Rows from block 3, named by matrix and row number. Rows with one number belong to one attention dimension. Each number is 128 + 24 x the weight over its row's rms, rounded and kept within 0 to 255. All counts start at 0. Numbers have three digits each. After the name is the row's rms in percent of the matrix's.
# q: attention query (model.blocks.3.attn.q.weight, 256x256), inputs 0-85
# k: attention key (model.blocks.3.attn.k.weight, 256x256), inputs 0-85
q.96 123:169145110160126177083109107113124149151119136133093168103101144136135146142115128133133131140121131145141079101103169181105119146117113134166147138119137105112127091123101104154125114151117145123175163128139124119117132145183173152123149146095109133151155094
k.96 128:134123149090157129139122134148138129158115095168122124146169124080098103112106165098117078132175122091107100150162124126137137045129128121107129099103122123150150095110171151124131134110136105152150132120105143126143136164121114125120122166134138141117105168
q.97 104:140158124166104181104131135118152135097114124119110155120074112143160169165096105133144147157132132147141122088132176168124145129106114157187188152129153123124122091131139136156114129101168152112194137120129125109163137160155158168133126116140105122144124123
k.97 105:123103136100157142099143121140113119143103089154108118173150153092078086130113131113108069089169135118091104141163156122106148085135139127121150104129120123160146103095148144112111151141123100184144170131090130143165133165133119107126139140126116119066109172
q.98 103:112138140121072123121113148147155126147094108178117138108141115148180181105114116077138161121091144154131173124135097130111161134149114147145168130156172137173145119132114144153111147083156145094133095135119131130116111164113159127108113104123112140118100125
k.98 103:130129113132078168113117117125136079086104111123083117145112094086137122122143097107146098114108124152144115145130143136141132139146161118134199120155181135122151099108109110130150123135132137135135173124132122165150148149154113135101162140129086141103145147
q.99 104:126114068137093147100139162132176099106129145155128194155099107067141142149105117115122115141136129106128093120093148130117150097106145138139166145137156106111134115148130090092061093097140134107171110097122164110182151174175148149115116118134099099136122157
k.99 099:124135107121124155103132155104128085132122099120141111158169123121108123103124094114138088076159084099064082119133118107136098080117138129136158125089162160125173141122156150140158150154165147153152144151117129131162136127150119137173087112129144130096144121
q.100 099:099101137121144123159146147136135113113117142114162092141134125102060075155163103164166146134147124128098129154139098102155140109078143124088141111130119162105104125106166157131107128120090102123154131081090155124118140093121092101110139117187143094092126158
k.100 098:129157120131143104139119114105117137140158194093104119092068157156175155120132108126109158092049158109115162103088095138137157169147126170158152173163108137162121140137096127134166153177127150117097107137144129163086145110122145123116103081116105157152125090
q.101 097:082160108119141142132133153111164101133130137136134126116120121121079112123179120141140168151155107120122128162106136090121111100096115138109132143153121164111085099110138137120078160122116164109156123098112111069149142094093121121129121096168138120089120136
k.101 099:158096146133137138153117122053125109082118128127124131112138141089086150129117095105117093065114122128099114161148112162145155150124146131147168149127111177187164126144166138110169179156149153157114114167164140136148147152108119133106117089120121173135116120
q.102 113:127083113120116100147120125153132102157134121126150102161125123079127117134086121128054108101114127101098138160142131086133157101124166137086120141144125140147142150140196128086081106088129134135120139120108151132151136154129142110141125126142101123122114151
k.102 111:124154132169109156107122129154103129134141156083122100115102141191162105132145121149142167142126115136121118105126140118112113150145121165133132112142139126084127154154084128137154142124104164116125108144151123110097189095152128116151167089124165129112186103
q.103 110:131122149102135098148131155116132101132116097131168076117157114132125088100176113147140144127103132115112136150140107075122134109158119108099099111148087173151104128136147169154124161114103136120118107129097130139119146086070075078128115109167135114129102130
k.103 109:148135126156091122136126125115101159105130158102126145114081127152160151135126080166141169118061140145159162092104134127144145207131130146167148121161134129121104132156080129114119139163137143117114103107153102141111119106144148138134138099133105149156138097
q.104 104:097103128107115124120118105112192132137079142142164139122105088121150165095147127117140183130149150119099149149106114123105122126146095139135128145119154117145093100165112158095104125073109118089151095133082142121123140122094135115090078120161149158121103105
k.104 102:154096144162117134132128098103166089142108117132139142153137106084098148160118092102105114098120101137127121156117131118142125125122130142158172109131128196125146052130155130095116134121159136118145136127154120162160128132142128125114123156119095171124137153
q.105 078:132104115086079148064119131156131121133097149135116167125124128060120131106147141156140140137099170109102154118086118161093135145143110160133178138142168098121091115167150152107119128088131134113152116127105186111116140169118138138131071097159118130127129128
k.105 080:130137170169170171083120110129154108126107066137125163171108107146118090124094117134139140102147119146110088129141126106080137085131129151133173092113142191111141107114104132103092131150169124092138138136117118175138114120147106148109103096117114169078151169
q.106 108:120135126109174128125112125140093148128144124111148086125132125121055084111168114170134132127162118141113157154149121092147123126159133120078071110119121147142104176133104123132142165155122103158078087149110113150082114079092080093150123152136165143123118141
k.106 106:124121126175134086123090135107149172127159146114132124100091123159158164159138160170135160154092143145178171141103099121144117173138104121128101131175114133128094136168090111125119110111125124131110070115139126117082113095083133134163140086135112122156115098
q.107 110:155105128149105133133113127151104118130126138089126151165148132108164117188061121121107082128121111139134081116148118173140117142108146125129167141124127137109167111136138112132137113124148142136160184071149146116160119161159159158149151126112062102134150119
k.107 103:104176110099117154135131132141122137165156144133100144123147145165157105122145135142149145114130150089067096091136126110089131102148095151091098139125116074130136153099116143179140144104102094127146148160116127114139154108139155136127123113121151120108171128
q.108 092:143116138092118141110097150149131135135122130095144092114138113107134095124174124130155134152123149126133130119130126143117097119137107114083145086151097127136094106131144169143129164115138164146147123145162102117104154104122072094114137127144155133108125122
k.108 091:103112109126121125169102108103142116127127110147152148125066160137161154098114095114112107085103128154168138089168119123112167143165121163158128157120120152123116148193116109118129123114107129124134137134136102146097110110117131104070117082126080124127097116
q.109 113:153164125178101194114124104088149132125105130134089148096112131173185161150138141117170127136120120151166121084100146185116137146117118111176174117142154114117122078107103120162124129148133146120169135103133115106113116118155154148115144103111128107150132104
k.109 114:137101124100140110152150122144144104120106098149106132173180103043090118113108154110097071125160123098110115160153145130152135091130128122128138120096137138155134104103180113154105119123146096131139179126104154147162124174142133124130129145127136103103101171
q.110 099:163099131121072130101123138132116123148114129120130138152128102113136132156073113103106088125111130099122154138145117150130155144136165145112180131102142124138164164159160127118133129086175135140150143115087136154147132181150147179120122122107079146167129150
k.110 094:086158117153096128111138120168094126159138147109116127131132118191153098133149102125145157149146152139123114115115150116076118122147108164121126155148131086113130153102072132139139125123110146119162125128119125134115135116160142142156152148129120164102198112
q.111 106:074149125110114158129127130115170128140105128150147120096104124136126135105193109149156200137142150149136157115114115107095134124134105139154131120148127132138069080114114143131110126118091139129151100120114138100124146106122086118103101064125143135119118137
k.111 103:139097123111147102153130095098120117104084099140134135133121095055103146137100107111114087109124114104118136144130127153128143128129168151165180114124146167180112093134165125117115146142126120146138132143121135142169117163145124161112123127147107137122114133
q.112 108:103115110136129113177129114140115115150097148134128115159159142094116130097151127105126146109154158182165129175133144127148144143124142104134122106141097146135126106111115162104137146101115109155117118109124109125148126113087133115105163138118123121107148092
k.112 108:146132107126120134147129161128122135132131156115123082130166144096117133111160156136139112133122102176105110128107170103130117156124157119142114128160139167110155165171143126129135129139103116121128127106166135170137084104128103147166147164092147109145158121